config = dict(
    model='image autoencoder',
    dataset='seven-segment displays showing three digits',
    train_examples=195000,
    image_size=32,
    crop_scale_min=1,
    horizontal_flip=False,
    bottleneck='plain',
    downsampling_factor=8,
    encoder_arch='vit',
    encoder_norm='rmsnorm',
    encoder_norm_position='pre',
    encoder_activation='swiglu',
    encoder_mlp_ratio=3,
    encoder_head_dim=64,
    encoder_fused_qkv=True,
    encoder_bias='none',
    encoder_qk_norm=False,
    encoder_parallel_block=False,
    encoder_inner_norm=False,
    encoder_patch_size=[8, 8],
    encoder_conv_stem=True,
    encoder_layers=8,
    encoder_width=192,
    encoder_positions='sincos',
    loss='mse',
    latent_channels=4,
    decoder_norm='batchnorm',
    decoder_activation='mish',
    decoder_widths=[48, 96, 96, 96],
    decoder_blocks_per_level=2,
    decoder_block='basic',
    decoder_attention=False,
    decoder_upsampling='nearest_conv',
    init='kaiming_normal',
    residual_init='none',
    optimizer='muon',
    muon_scale='match_rms_adamw',
    lr=0.0025,
    momentum=0.9,
    nesterov=True,
    orthogonalizer='newton_schulz_5',
    adamw_lr_other_params=0.0029,
    grad_clip=5.0,
    steps=15600,
    batch_size=512,
    epochs=41.0,
    lr_schedule='wsd_sqrt',
    decay_fraction=0.4,
    final_lr_fraction=0,
    warmup_steps=780,
    weight_decay=0.2,
    adamw_weight_decay_other_params=0.01,
)
Rows from block 1 of the decoder of a small image autoencoder, named by matrix and row number. Rows with one number belong to one channel. Each number is 50 + 12 x the weight over its row's rms, rounded and kept within 0 to 99. All counts start at 0.
After each channel's rows are labels from the 100 images, of 14848, where the channel reaches its highest value: "colour at peak" is the nearest of a few named colours to the mean colour under the peak. Only what is clearly more common there than usual is listed. The data: seven-segment displays showing three digits.
# convs0: first 3x3 conv (decoder.mid.1.convs.0.weight, 96x96x3x3, each kernel summed), inputs 0-95
# convs1: second 3x3 conv (decoder.mid.1.convs.1.weight, 96x96x3x3, transposed, each kernel summed), outputs 0-95

convs0.46:50 11 54 43 49 61 57 24 37 42 47 56 47 55 56 60 48 51 35 44 56 41 44 49 30 39 45 60 59 64 58 32 74 34 60 39 33 28 34 51 61 45 52 58 45 66 38 23 37 37 37 59 42 41 33 62 56 57 44 47 49 64 36 56 67 38 55 58 64 49 43 48 68 41 49 59 42 54 56 56 48 61 48 32 55 28 42 43 59 50 58 35 74 44 57 72
convs1.46:67 77 21 50 54 43 58 59 52 32 46 30 65 51 61 61 46 53 48 50 50 49 55 39 40 35 60 41 36 32 54 39 41 45 58 50 55 62 75 26 39 60 60 43 48 48 67 44 67 48 48 53 49 73 24 44 45 54 40 57 63 49 68 40 54 43 50 35 38 29 48 42 36 57 55 44 71 44 82 65 47 61 43 47 49 56 48 47 56 31 50 70 37 39 55 33
colour at peak: green

convs0.11:69 16 46 52 62 51 49 76 45 53 46 48 34 51 65 80 48 59 46 37 57 42 61 61 44 64 64 56 48 36 24 53 41 58 45 50 30 36 58 45 59 38 67 47 57 48 70 48 58 33 49 28 41 51 49 40 55 53 50 46 43 55 38 54 52 49 53 62 72 12 41 57 39 57 35 65 56 55 55 57 44 52 41 44 50 37 36 44 59 20 56 62 63 49 45 45
convs1.11:43 31 54 49 37 50 41 33 56 28 57 60 43 43 47 41 58 38 44 50 32 66 33 45 50 51 58 43 44 54 74 49 54 61 07 42 53 72 56 52 44 62 41 65 40 49 55 73 41 46 75 59 50 53 54 50 44 43 46 44 37 58 22 71 54 56 73 48 56 54 68 28 52 31 47 55 22 36 47 49 44 61 58 51 51 68 45 57 62 37 50 55 54 52 42 51
colour at peak: grey

convs0.95:61 55 58 45 58 47 46 54 32 49 58 34 39 48 29 45 48 75 53 41 48 48 69 62 53 62 77 40 57 45 21 66 51 28 54 72 26 44 46 39 41 48 71 55 49 54 43 41 54 34 51 30 55 54 54 45 42 40 33 42 45 36 54 54 52 44 53 59 40 43 57 44 36 37 55 58 71 36 53 62 60 65 58 53 42 40 88 39 62 29 59 55 47 49 65 67
convs1.95:50 52 39 15 52 44 62 45 71 38 48 46 46 68 41 53 45 49 47 51 51 49 59 23 49 44 23 38 52 58 79 53 47 38 31 64 67 61 55 54 44 25 26 64 63 53 38 39 64 55 74 47 62 48 52 66 47 48 52 35 55 54 27 71 53 64 53 58 55 39 42 50 59 43 39 29 48 32 56 62 53 53 39 65 48 69 52 53 55 43 54 52 49 64 35 47
colour at peak: grey

convs0.32:68 61 91 44 52 61 53 30 48 61 42 49 58 75 51 41 55 44 57 46 60 55 65 36 49 56 30 52 61 58 68 38 52 43 48 83 46 49 50 52 42 60 51 81 40 53 52 46 41 29 78 69 46 56 50 49 54 58 76 51 49 31 60 60 48 44 64 63 50 41 61 55 23 53 49 57 49 45 47 42 49 47 45 69 48 61 50 45 46 50 50 61 71 63 62 52
convs1.32:42 37 35 61 48 68 51 42 52 40 39 48 51 39 28 54 37 51 45 52 51 79 54 49 53 47 49 50 46 57 27 55 65 53 57 34 59 40 32 69 53 41 66 43 47 40 73 38 58 68 43 50 65 39 51 56 53 47 41 71 47 34 38 29 30 68 49 44 50 35 44 48 55 31 67 48 34 30 28 37 42 48 54 38 52 42 41 42 52 44 63 42 12 33 57 52
colour at peak: grey

convs0.66:48 39 65 64 56 44 64 47 52 51 55 48 43 63 50 58 34 45 44 54 46 46 48 47 35 60 67 50 70 60 70 43 54 48 44 62 50 63 39 41 65 64 42 63 47 64 29 52 38 16 53 67 42 49 41 72 37 22 53 41 36 62 38 42 41 23 56 47 49 38 57 68 43 29 66 41 51 57 50 72 57 34 50 51 43 47 35 35 54 55 28 38 77 48 62 46
convs1.66:15 58 43 47 47 30 55 65 51 64 49 43 54 42 22 45 55 50 80 52 67 57 63 54 63 63 50 54 40 61 33 56 47 62 52 43 44 48 66 51 37 45 47 35 44 49 55 42 51 65 46 53 27 67 35 33 38 56 49 63 36 48 37 49 42 46 47 84 61 66 39 35 42 54 28 38 53 35 53 50 51 35 46 47 60 32 57 46 56 30 55 43 54 61 28 65
colour at peak: grey

convs0.47:46 25 48 54 69 78 49 41 51 63 59 49 64 59 52 43 57 36 52 35 57 43 64 33 44 61 48 53 56 44 45 49 67 49 39 42 42 57 77 53 73 44 38 35 46 47 55 32 42 40 36 46 64 56 25 55 22 56 40 50 45 38 82 42 66 50 25 43 51 25 34 51 64 71 49 55 51 41 40 55 65 47 43 46 44 42 44 57 60 45 40 38 55 43 62 62
convs1.47:51 73 57 42 56 64 53 71 56 37 49 62 36 71 62 54 39 34 25 59 50 58 64 38 55 25 54 37 61 36 52 53 40 47 61 41 50 52 60 39 37 48 46 67 72 70 61 55 50 36 34 54 58 50 38 71 60 78 61 60 58 47 57 35 67 48 36 57 37 54 57 45 52 68 56 39 49 66 56 74 37 49 42 46 40 57 25 49 46 49 62 67 52 67 49 56
colour at peak: green

convs0.69:30 51 51 58 49 30 52 68 56 43 51 30 63 52 67 12 52 50 52 51 42 60 29 59 65 44 49 61 70 46 53 58 39 57 60 61 16 51 36 39 59 48 45 41 30 41 39 32 67 50 39 46 44 41 46 35 49 39 21 64 37 47 50 44 48 60 45 42 68 64 46 53 45 36 65 70 44 43 63 55 52 57 32 57 61 48 32 57 56 60 63 35 47 53 64 50
convs1.69:52 61 45 43 47 53 53 43 53 54 47 45 29 57 44 51 47 57 30 55 54 40 51 50 47 34 46 55 30 53 47 42 57 31 28 54 77 73 73 39 35 45 56 53 55 48 46 25 30 37 66 66 51 53 49 56 45 46 61 48 49 31 36 40 60 65 37 49 64 55 67 28 48 68 68 71 29 22 64 51 50 49 38 48 73 63 51 41 49 48 55 64 50 69 39 37
colour at peak: grey

convs0.13:45 41 62 25 57 45 39 43 51 68 50 41 57 46 34 59 57 60 44 60 49 68 59 51 55 54 49 67 66 41 59 55 48 29 54 35 64 34 59 40 43 60 38 38 36 54 42 60 35 49 37 95 50 57 57 53 40 61 33 58 58 53 64 67 66 58 54 46 55 43 49 43 64 57 50 64 50 55 62 38 62 50 54 31 59 54 58 08 59 47 48 74 59 41 58 42
convs1.13:25 60 25 61 44 53 59 43 36 49 37 68 54 49 65 49 60 70 30 59 72 20 41 49 56 54 54 73 66 40 22 57 59 46 70 62 57 54 39 47 56 54 62 54 44 69 49 46 62 55 54 55 50 56 34 58 61 57 40 56 29 43 48 43 35 38 59 52 57 43 66 59 66 33 35 57 58 54 57 54 39 46 53 39 39 37 51 47 60 60 37 27 22 56 49 53
colour at peak: grey

convs0.57:44 44 43 46 57 59 60 47 77 48 48 47 68 51 57 51 55 17 52 49 46 37 45 38 39 43 34 74 43 26 30 56 42 52 48 45 44 46 50 55 30 36 40 24 43 37 46 79 57 65 50 51 50 27 47 59 51 54 30 57 61 62 40 55 59 74 29 56 29 26 45 46 61 48 54 70 52 61 53 41 57 35 48 38 42 59 35 46 66 43 40 50 53 60 58 59
convs1.57:23 66 29 62 58 43 33 44 49 65 35 37 55 53 29 39 40 51 34 42 47 48 56 57 55 63 50 62 61 62 62 42 46 61 58 40 22 57 52 57 54 58 57 59 47 44 32 50 50 49 38 52 24 44 45 34 59 30 56 45 43 43 64 46 49 31 57 65 43 53 78 57 65 66 40 60 45 52 51 35 26 51 40 46 62 59 48 52 50 71 53 46 37 54 77 77
colour at peak: brown

convs0.68:59 49 50 33 56 57 48 48 47 57 54 66 51 41 64 86 46 61 47 62 45 59 62 44 46 48 49 36 23 47 44 38 57 48 44 64 65 52 77 42 46 41 54 51 53 59 56 26 62 56 65 52 40 42 46 65 50 67 43 57 53 50 81 49 56 61 71 32 58 54 35 46 48 39 67 31 55 45 65 69 41 40 32 69 57 34 42 77 63 53 46 60 65 53 34 41
convs1.68:48 38 59 39 61 39 40 44 34 55 53 51 44 56 26 22 64 48 50 59 61 63 55 44 51 42 52 68 26 53 61 78 57 44 53 46 45 39 52 71 63 65 57 63 56 32 54 53 35 17 38 63 65 38 58 45 57 63 63 47 67 44 49 78 47 59 42 40 42 58 49 43 45 72 59 41 61 65 36 50 59 64 49 42 28 56 38 46 53 49 50 51 43 51 78 40
colour at peak: green

convs0.37:47 60 34 70 50 48 49 42 51 27 47 51 37 41 55 43 68 48 49 52 36 38 49 36 57 47 66 59 56 53 51 56 53 54 35 31 62 31 39 48 63 34 30 33 46 56 49 36 39 42 58 42 29 39 40 61 29 26 42 51 43 38 86 38 19 54 45 40 49 51 53 43 64 40 43 61 63 53 60 63 55 67 27 63 37 48 51 48 52 44 60 35 38 68 36 60
convs1.37:54 64 70 28 65 55 56 50 37 48 61 58 23 47 35 66 45 67 46 58 51 41 67 66 67 64 37 52 59 61 51 68 30 42 59 53 45 57 48 61 42 69 58 49 58 40 58 59 60 52 40 64 57 63 53 48 71 57 54 34 40 21 57 57 68 40 28 68 34 55 51 35 35 63 33 50 48 28 47 50 24 47 44 50 38 53 50 44 61 56 53 37 54 45 68 64
colour at peak: brown

convs0.4:71 51 45 48 52 36 37 46 58 35 46 43 65 48 68 56 59 68 56 52 50 61 75 57 50 47 26 48 47 61 49 56 63 47 62 55 49 53 56 35 54 55 50 62 55 58 38 35 50 64 38 72 63 37 37 61 57 53 51 32 60 44 21 31 67 53 58 49 73 19 55 55 31 57 55 47 51 51 48 34 63 79 58 28 58 53 67 47 40 57 57 46 26 61 48 62
convs1.4:32 60 57 35 41 45 36 24 46 37 50 43 62 64 36 54 72 61 33 48 56 28 48 71 48 29 59 41 61 44 45 79 56 50 45 66 38 63 46 66 71 63 41 31 30 52 43 61 51 59 50 33 45 38 60 50 30 59 56 83 40 55 44 43 43 43 46 54 44 59 41 67 50 35 45 60 39 74 43 65 51 65 56 46 46 50 48 55 61 40 48 45 44 60 50 34
colour at peak: grey

convs0.65:55 42 51 50 77 59 58 42 43 49 65 50 60 61 58 55 63 59 74 36 58 55 46 47 65 39 43 43 41 49 42 61 45 42 41 65 39 44 46 22 53 17 57 46 44 46 74 56 54 46 60 43 54 35 45 59 32 45 40 47 36 68 21 51 51 49 30 73 64 43 51 62 46 67 40 37 70 59 62 35 38 41 61 45 41 44 34 42 71 27 40 50 47 46 51 41
convs1.65:49 38 47 50 34 51 63 60 49 56 41 43 42 53 49 50 41 70 47 41 64 55 37 39 55 58 43 42 71 52 55 68 60 52 41 47 47 36 47 61 42 65 49 58 55 49 36 37 42 47 29 49 58 46 57 70 48 37 69 62 56 43 74 36 50 59 40 43 37 62 48 58 52 69 72 34 64 42 37 34 81 71 28 57 48 55 38 55 27 66 46 37 28 65 23 56
colour at peak: green

convs0.38:34 56 60 35 45 45 55 27 37 46 42 45 63 50 67 73 38 28 51 65 46 37 79 54 59 62 67 54 43 56 47 44 42 57 58 54 57 42 40 38 39 46 59 42 79 75 29 46 55 62 76 59 40 70 53 62 66 41 43 56 41 46 38 32 53 53 42 36 22 40 70 43 39 59 48 44 46 52 45 63 53 43 51 34 60 51 63 51 59 56 29 46 34 56 47 47
convs1.38:55 61 42 49 24 43 65 45 33 52 78 52 62 58 39 62 43 64 61 55 62 50 54 29 57 76 41 61 23 58 41 30 53 45 59 36 58 40 70 67 71 49 41 52 43 53 50 37 31 49 70 57 47 46 30 47 50 35 48 63 48 55 44 54 45 65 49 30 59 61 39 35 60 45 73 42 65 33 47 49 55 25 40 64 64 48 48 28 57 47 46 41 49 51 49 45
colour at peak: green

convs0.18:57 52 32 50 35 41 43 67 42 28 60 57 43 59 59 56 48 39 42 52 41 40 46 44 44 46 62 76 57 58 34 35 74 36 43 47 53 26 44 63 54 45 57 55 71 53 39 43 65 42 43 40 56 54 47 58 35 24 34 39 54 58 57 52 33 35 41 55 50 56 60 08 80 65 48 57 66 49 27 59 39 59 48 56 57 56 58 40 31 43 46 52 44 46 54 63
convs1.18:54 72 49 43 42 52 67 53 48 58 60 45 55 52 52 42 53 42 39 37 35 45 42 39 48 55 82 40 46 67 40 38 45 51 47 54 23 76 39 45 58 56 41 76 55 41 37 73 27 25 55 68 41 38 41 31 59 50 53 57 36 53 35 65 55 53 39 57 46 49 55 62 59 60 67 57 21 59 44 71 48 47 68 45 59 42 53 64 43 41 57 29 60 56 42 57
colour at peak: grey

convs0.63:54 39 62 64 56 65 57 52 47 55 66 32 64 48 28 58 65 37 55 34 37 59 42 63 53 44 32 36 55 46 44 65 68 52 53 57 50 54 52 78 52 22 42 35 54 40 40 47 43 42 41 35 36 41 48 48 52 53 29 48 28 38 55 20 24 69 45 39 45 55 43 59 58 42 45 71 69 69 67 40 60 48 51 73 37 52 58 56 47 50 59 67 55 59 53 46
convs1.63:56 44 61 36 26 70 56 58 47 46 31 46 43 49 41 37 45 59 50 43 62 57 38 51 46 66 59 58 65 49 44 54 44 58 25 61 75 43 49 42 59 60 47 57 43 44 69 39 47 46 53 54 51 59 58 45 59 67 28 25 49 29 72 51 57 34 42 36 46 35 53 38 32 46 46 31 63 26 57 27 49 30 41 47 62 46 64 37 37 46 50 61 17 54 49 45
colour at peak: green

convs0.34:70 43 49 44 67 53 33 71 56 61 40 52 46 50 45 57 51 59 30 49 50 48 39 52 55 62 46 52 48 55 10 51 27 19 44 39 29 63 43 76 60 65 55 38 39 46 60 59 49 48 48 37 44 45 34 59 49 29 49 38 49 39 52 53 58 22 50 50 13 53 53 54 50 47 37 45 57 44 26 65 45 52 47 47 59 59 39 50 46 58 41 33 59 51 43 36
convs1.34:60 66 30 37 59 50 69 42 55 39 50 48 42 58 48 65 24 45 57 50 59 52 51 42 51 58 47 34 35 63 68 46 37 62 51 61 75 31 65 55 57 48 62 37 74 53 74 49 45 53 47 64 60 61 58 42 75 51 74 47 57 52 65 36 61 62 55 46 78 48 51 29 52 46 37 42 59 20 63 44 50 45 25 70 55 48 49 42 60 55 46 42 42 58 56 54
colour at peak: grey

convs0.41:30 48 60 36 37 51 56 74 35 34 39 42 33 48 27 34 40 38 44 43 64 57 59 50 60 63 66 44 40 45 46 52 54 39 57 53 29 27 46 53 57 64 55 40 54 42 46 53 57 47 41 67 52 39 56 36 29 55 66 67 47 60 54 47 41 71 37 36 53 53 47 53 85 47 57 32 58 42 54 36 23 29 53 60 48 72 38 51 52 32 53 57 68 49 60 43
convs1.41:38 56 47 43 61 71 49 65 57 63 56 57 55 48 60 59 56 49 50 62 49 62 44 44 70 36 15 48 41 53 48 59 43 19 50 60 69 55 34 73 47 45 45 71 30 50 38 42 40 45 58 44 64 38 59 48 67 24 51 56 56 39 38 58 39 46 49 63 70 68 41 46 47 45 60 53 26 62 67 62 62 29 52 56 44 42 47 55 38 54 56 72 26 46 45 58
colour at peak: grey